config.yaml
model: "CTC audio transcriber"
dataset: "short made-up English sentences, spoken by a formant synthesiser in many voices"
train_examples: 26041
time_shift_ms: 50
n_mels: 40
hop_length: 160
input: "log_mel"
spec_augment: false
win_length: 400
tokenizer: "char"
vocab_size: 30
arch: "tc_resnet"
norm: "batchnorm"
activation: "hardswish"
depths: [3, 3, 3]
kernel_size: 7
stem: "single"
widths: [192, 288, 432]
init: "kaiming_normal"
residual_init: "none"
optimizer: "adamw"
lr: 0.0049
beta1: 0.9
beta2: 0.99
eps: 1e-10
ema_decay: 0.99
steps: 8300
batch_size: 128
epochs: 40.8
lr_schedule: "linear"
final_lr_fraction: 0
warmup_steps: 410
weight_decay: 0.05
Rows from block 3 of a small CTC audio transcriber, named by matrix and row number. Rows with one number belong to one channel. Each number is 128 + 24 x the weight over its row's rms, rounded and kept within 0 to 255. All counts start at 0. Numbers have three digits each.
Before each channel's rows are labels from the 100 clips, of 14976, where the channel reaches its highest value: "strongest on" is what is common among them. Only what is clearly more common there than usual is listed. The data: short made-up English sentences, spoken by a formant synthesiser in many voices.
# convs0: first width-7 conv (model.blocks.3.convs.0.weight, 288x192x7, each kernel summed), inputs 0-95
# convs1: second width-7 conv (model.blocks.3.convs.1.weight, 288x288x7, transposed, each kernel summed), outputs 0-143

strongest on: /b/; /ɔ/; "his"; "ball"
convs0.265:146158151107137155110124153093162135091108100143125121108131134126141117146171113093102144140146114108089113116128147139125127168139113098144096128098116136146103099118107095171139136108136126146109117140147074132165116098139120121114084120114116144088109122112122170137159137124061155133
convs1.265:156108123109124119090144120094147129140144131110139152135156124151093172101096113118133116180086148128100114129132133115099118076103154105098141098147095102126135143130103128160140127070137136101184142144144096130151162124161102121147120151135132113138149126172104094120099100135150168169100104156137124130114098166129145118152147111133116137092151092120100109143118127131136127157140142132067127109156110107101167107157189115141104

strongest on: /k/; "clock"
convs0.31:125137107118073153126107110081102106073138120152125128126114146100099158097178128036103139113108107152124096158135116123120130168081090119151082118140112097160120124132108139121137120128114115139132093085165143099129121147121131086162111157142106109105171125131095132097121152107117183127
convs1.31:159174073148099097163107142118138161143118107136114118145164153117120138169090144129123075091093158122129108140112103121157136119109144133093085122166162136149116136107147146128105138129123148138166109187146086112073129123149098133147138132109111116104107121130124107109109163149127149143141102127131098144128132128120141169109146122140182154105131106131107125122119100130125160082137135140107098095168151104107116127164131115089108

strongest on: /b/; clipping
convs0.120:097169049124131113127153134121156137107130144103118119169112133113157160134152163135114106109100136103140089105167102095104121128079150163149122097154142036121103112097135092101116144104118134124114113105153151099116123108115144113158137150130151141104134100173161123141100133144136121115
convs1.120:135123145063124107119104109098122086092082129102112124103075093095095104088096114129105134087068092093156151132118124111111104095129129083125136129138147135140101154131117135087129127117117128097090105116114165082143146110114117122107104115094114161148082139097099148177172128143124130126110141139133106105108109147129132091105108107125166159156139124140117128089112106102134074106094057119117082109107102129136129092129128094129100

strongest on: /ɔ/; /d/; "door"; "dog"
convs0.0:150121146110132122086131124118093115113125111160158125131093090114151140134146129137111123166101098161107092156085160119114127121117131108114120163135132114086136128120097128102126089127103108104096123119083093152148149155135104123101143146159074121116107119098092127110111155091113085105
convs1.0:152127120120121151169147107110144152166117140119117091142127109090141116137134143103147140085109139167096077169124137129107139055156102127124064100143128099080115110104125111136147106140149119108164136130130146156086169113175137150137135162148133155121134113155116150127067109106165113134151129114130107155155116159097119154121121140122103150144109075097132095102090116109145129151115152156089114127138087094139140099144166091125138

strongest on: /æ/; reverberation; "that"
convs0.135:127112116123133102112159136106150086149137144131124092111130094139095120130142130125130114106096114089141137083078096165167145148129123139134139125088121126127134141107142172105144120135171082115103151083109135109137133147140031157128127127088119095107117120115099125125117142144147133127
convs1.135:112110140045158141078135139118104091088184117121106142079118094146114131149106111082086110131111107132168123124152138138117129089107107090116137107123147102126122106140119133090104135141147138127136092090088152121117097123112117109102138101133106122113126075142113128123107136113138141135134127133178158089109124116123146108170118136124144106094095107142121163139145102124162117152122144125177149166154133133113128131089152129067157

strongest on: /θ/; "threw"
convs0.179:116151123111054150105117097108117106125093093124124153096159126074115115100131129078094130130135088089141136118126118088144115138115115080121123145119135119140128109127081139126097126117117139097142081128143133151097118128102133109119124142147132123114149120121111147145125114132097143156
convs1.179:105140112118148146118095163140155132148093125129131160132130138134135127120115131101142087136161135142140076131097107119099096153159105132116057111111147123129121103127122118126131133131146116144140153164115140137094127042109158164146138129139139120116118104105135129104124129141097161122113077157107117145131100105111117147153139156123141122115103093141125154138109089131127163127104141144109105154147107129110125122127144126128097

strongest on: /k/; /aɪ/; reverberation; "quiet"
convs0.153:112131144109130077096124133134133163130126157138119130134127113080151161116140107121114114151127114098098126104133106112108107134132132122146138114132124120103138118130130133131126142160090150123116121115089130091160105133169087111128087121106133120099130078105105086124131112160078103103
convs1.153:127084125168165056132134105135063121105135120112127147165095111114149131089123127152113152126126122133131156103132104104121126142097112181093152130111103135137127124128138121160097145111116115113107116066106112107107085135083158101092091090111136099126112135131122115120094124154111088107145147138126125145131135081109123109094165135100128108169079126101102132123131096151137081132113137101123151085137138164105077123147075079078142

strongest on: /b/; number of words: 7
convs0.239:126151112078149139140135111099190145126102107069123104146130121124153123146112138127098111153126130107136072106111083134158115158103148132110069159117132104108137121105111123137123133118115127124059125132154161074168109094148083140104126111103139150142121128118153094128112135154113100135
convs1.239:159078130131136119088145115121115097099129118124101122125095119123078125131153080086139131136084112086117145109153099116139150125144110107130164089119117125139094100103142147120117125119167133112126138094122133148103145108114090154109108124146122152107142100121083138128117129140154107082062140165082112095109119171129142104101118110155115142113128114158102164135128120104130068086083123105112137130113118128138132129148159146151159

strongest on: /k/
convs0.23:085132149119098168148102174103154136122139108154121126144140145115128152128148135087131096126090078149136073140120102096114114162121097111130105143146083129153142111152093134127133154135115119149131076096134123124138112103124104060139135127108118099098125150146146096123108137093118128122
convs1.23:077174069139104132131090168101152141128086126141122120110127141065108144102142101103143037117135155119117120120076126139105129134157105138075067144133164120149132128128126089133128112117142119084130110139117088130120110100134155129047129139136121110126102126117108132127115138141117158132146160110140074133094163162125108144103137111083157118121101137132109137132114148112143116148105128098092133136140132116145140123156109074066127

strongest on: /æ/; reverberation; voice: child-like voice; "that"
convs0.63:109112084128132117109110167101152105136119136047111114161122135090100135129131097151154084123098127096104166116081168126093110107133106080134127088111113063087134119123146034146140080155103108123098132102104054115117173121122134148123106129120128137111096107114128116116116101118104077094
convs1.63:105125086073133089147116124120139101157103131154139097135157123087125152114120129118098135105067086149123128134121157129119133095112136108073130140114123128130087121154066100112121148101147143145099113122118167132109131123127095110130114132079118085137111131121114156151162087109154113130122155127140116125169123099120097109119111144137145149129151145163129130123115043059094132131136120089174111135140129145149144128075131123131151

strongest on: /b/; "the"
convs0.80:137094130128136175165120106120128144159130096140045155171124132105152111120135138138141123134104129132094103112098136094133107106120154096130105156121132148153139148133102153146142098119152159127070133142122125167168162085104083155120095133156140147126139125096176142130105117104098143113
convs1.80:140103133120110111147148074116086139116043124108099096144175108078119110155103132161167102081119142082093095169125130116107144088148114112111174121122114119146124132090128090160133086103132086126116078113113153134094150135087143129138132154091126122153117141177153142162113096122131110134122125115086140128145132142148109144136138154119133146111129150097080082102095105114103138158137131117120130138104124088114127120112172112119120

strongest on: /k/; /ɑ/; pink noise; "clock"
convs0.269:134144141158110137176119117094139148092118102125115140131141130131142140128164112137113136126111117120108092106122095122110095166133147062125112151073126089161153122126130122153138117111127178109143108144140098126150154088106170127165102153138158144094122117113134124159108169102101163143
convs1.269:141106135154109108125151118145095148113113112116108141157131111125081139110118115128142134165083150122102100117155120114110139086104125078123117103095075102134110108115131113113124154112136114139167147142152132125132142120152134129134101139118091091118122098148077096140145137141098084142127127125135111138082123148119122088119141106116133118112107112122097102082079134154067110105135100083103111092138124154096151147132120103151098

strongest on: /ɝ/
convs0.141:134109141155137129116141141094123077116102071108145078083150120122129093097094100076137147085140142148138161126109118119109119121157105090123121104155135161103128119129118059157123145128089074118096096122138098147133085114032140131148105124095146128141133141131062167110124113127115122112
convs1.141:137149116154128091139131103113135143084127152155179106137104159118127168110129125143110114114059132086150109140120127104104132130161098124117122103122083108135161111093115147161094094139108138120128118108138111122138168131138127120149114132151159115136120160128091141104135041125141154134070085152125086132134108095107120136084108085097129102146148121140092153139120076131134141079142127083082156091142091113098114139148146095147165

strongest on: /ɔ/; "that"
convs0.37:140127134159112131174116162101134130137136126124101114131156100104108136111109121122158105136128133120105145124089184152149133060117130134124105086151137121130144102148117098149190097126098125136117149130077101132170081084129094147159141140137140129096131105129134145141139168145116101122
convs1.37:098094113143147158103084106171096106123157126195154135147090145085144118131185120112107141115118098156163118127109131110097127146124138179116135136118124082108149101089128116144120125142149153124113137093098111123123085103109119148127100134111155112087104181106140099122126072147153093143143121109183118133111124086087101129141140105098128112081134127146081154097132147135127102129124152115173105144176155171125104110118119102117150

strongest on: /k/; /p/; sentence kind: request; "please"
convs0.168:123093119106171063093140147082124135127095159134133179102129131111135146111106161136116098079156093133112138153113116105108127115165112141159123137156101125126095111104146085140126137179097142114160101104130121106114086098144149128105116149072121111101142124126111137129136100111113097051
convs1.168:141120105192125084118105104114138117186089119133141100143085123095152136114158150157145148121100075130088142145109118088161113119171119159118104159110111147159113122160144146126122106113129130121114138080118144115134116107144180071111082101125133139119134163106095137136132107166138136106111151134111094144154129110121118066107166138127099146161098136126083153139107089117131100080139127116151141114124086123142091129127120092121123

strongest on: /æ/; /ð/; "that"; reverberation
convs0.86:120106136129113151131142079112125109143123165140146123157104103133111111129123121141111113127147132135155102106116099104115149127120121139138132118126115074107137138070127124114116108081125114119169109136133137096126150138147124120118105133159128102083113124145138172150169100126159125049
convs1.86:131122091099097130114121128108122081150148104102074124111087060112146140109119139116156110086122121120125096113102126145102126090101092109124124150110114142134121138155094100125118108121147126153130092128088103111136118142153119097118135115100112112116105101099140138128125129082102122085084138147140139095149095125070100108149108160111125107146110127140122119140096133132146143136121153152170119102110111147114093133150161075106132

strongest on: /f/; sentence kind: request; "please"; "find"
convs0.79:154112142136092107125137151107131130104136146140134108086134115149067149126157155153126143086109127105116102124123122132087104136125102127123107089148134083140112090115137095168125142100128079112093151114161099140153095143140143092126103146069093122111133130130086142104101154096133123143
convs1.79:120121130095123132118136115122128093092149175160179099163099172154088131100119076097122143110151163113112080153106112076122082096091103180093066100139132121107104098125126148152119133151103132119109107104146149111121126110126140116128137122143137133089097109115096115082132085112160090096132149140104127119122123119137132130099150100107075138160124082139158124141151118130099109120141131144136113118146126109109105093140136135149151

strongest on: /f/; /ʃ/; "laughed"
convs0.260:141100143093120107087105107092118124139089118162132118081125140095129130128152150139092153133155102127140140121125128115112130118150126110140165143132141098090147061170090139159116098143122113073092075140136110119132128109133156160085101111100129110104127111104091123136167119145087089065
convs1.260:165130164139106126123144113135147141175133098142116158166133112125160152137155153112164105138150143104107093152110133162109086123143103155084156118112112091111106101168163133138138144121115171138140137088096150178157106114124149128076121117116110139147135114136158115092105100144142143120106127132178124135149081133138147164121174166097079130149150134104128130129101136130159139124132137162130132117113135139114118136154137090133108

strongest on: /k/; reverberation
convs0.111:146118136154087132131110128114140126112139104113113148141128113136144125160145105101095117136099130133121126104126116140134105156116139068133059114154123126121143105121119093184167141144106098122076106084119104111183131126120095114133047176138126114089138132092129080118092117116061141131
convs1.111:143123104120099066110154129118138129123114126142133146139163125138096148125060140132103096141067109116108134081135142111097140094063166167097135106148131130122125145132106103155135134128128128148121155157163122154126175156136121095133122142139094090167140099146098141136100099099096133155136099147148137158101159064117145092126129131132140087113105135094088142121158066131117138120143132072131153095154145149103138131110112113137133

strongest on: /ɝ/; /k/; /tʃ/; /p/
convs0.110:105136110123128146138080099098110149126106091152121121059129118134116112114127136149101109071120114113122155146130137123152098158146118095140129120106102124126076123105140141124097112104107141113125119136159156068074102129060154106106083114112151112131091145147102138112138102123129178125
convs1.110:141141110143116136138111129121138136138146096094107117134060125116167127087097140131126109127121114065100072125090094130134142106123150142111075138102129160102135167153152129136103090089098198135131149112128100088128141116114119077121147086107139068110118116080135131127144139139116116108148124099126101077138117108146100129106139120104123126120154136125098109091126141103111133128176129122145101078104118133123106115147130106137067

strongest on: /θ/; "thin"
convs0.136:143113139097133123097142150145114086123125127173100084091127138115102110126153113103144131106096120158093176141123115118117130143132096131138119159121102130131170109169132103129117136146129059148113137133121115170096100130104102106151123115070142100121100150097093120125085132114119112111
convs1.136:126147122117170124108106140137105144102136152163134170087106138133110176113096112114093097114142126136148112127089126090147142105139159126117124095137138097138127101093126153151143117165125144064129104122127135091129123120135153140113112124114133133137107091172114107090106098131149118146142153133175159100102134122116162154113115074137155123159161125144098109121107088108110114119138126151134164146154101110124134106123109122134151

strongest on: /k/; pink noise; white noise; "behind"
convs0.68:131117149142124084108137134091148130100125126133160150141113124128146119112145147124130168133138082147110128124123133142131098153131116107133104152127115119079156088139137159110111132133115137148116129151093114110171133097106090094110145130103129101139104109091107033123126132125115095077
convs1.68:084169132178103105132113119094133151090155127165145123160138080150116132124177129156115143089095087120118096084117105114133063117151120134110122146137159114116133066132142129126120107129147118060139158128132059118105087142124157109126143096140111136090126109116103115131132119150106117161129149128195121150072142122104127145086141134095083109164147162121087123135122086126130101113083149113107114109132117120129133096144135099109107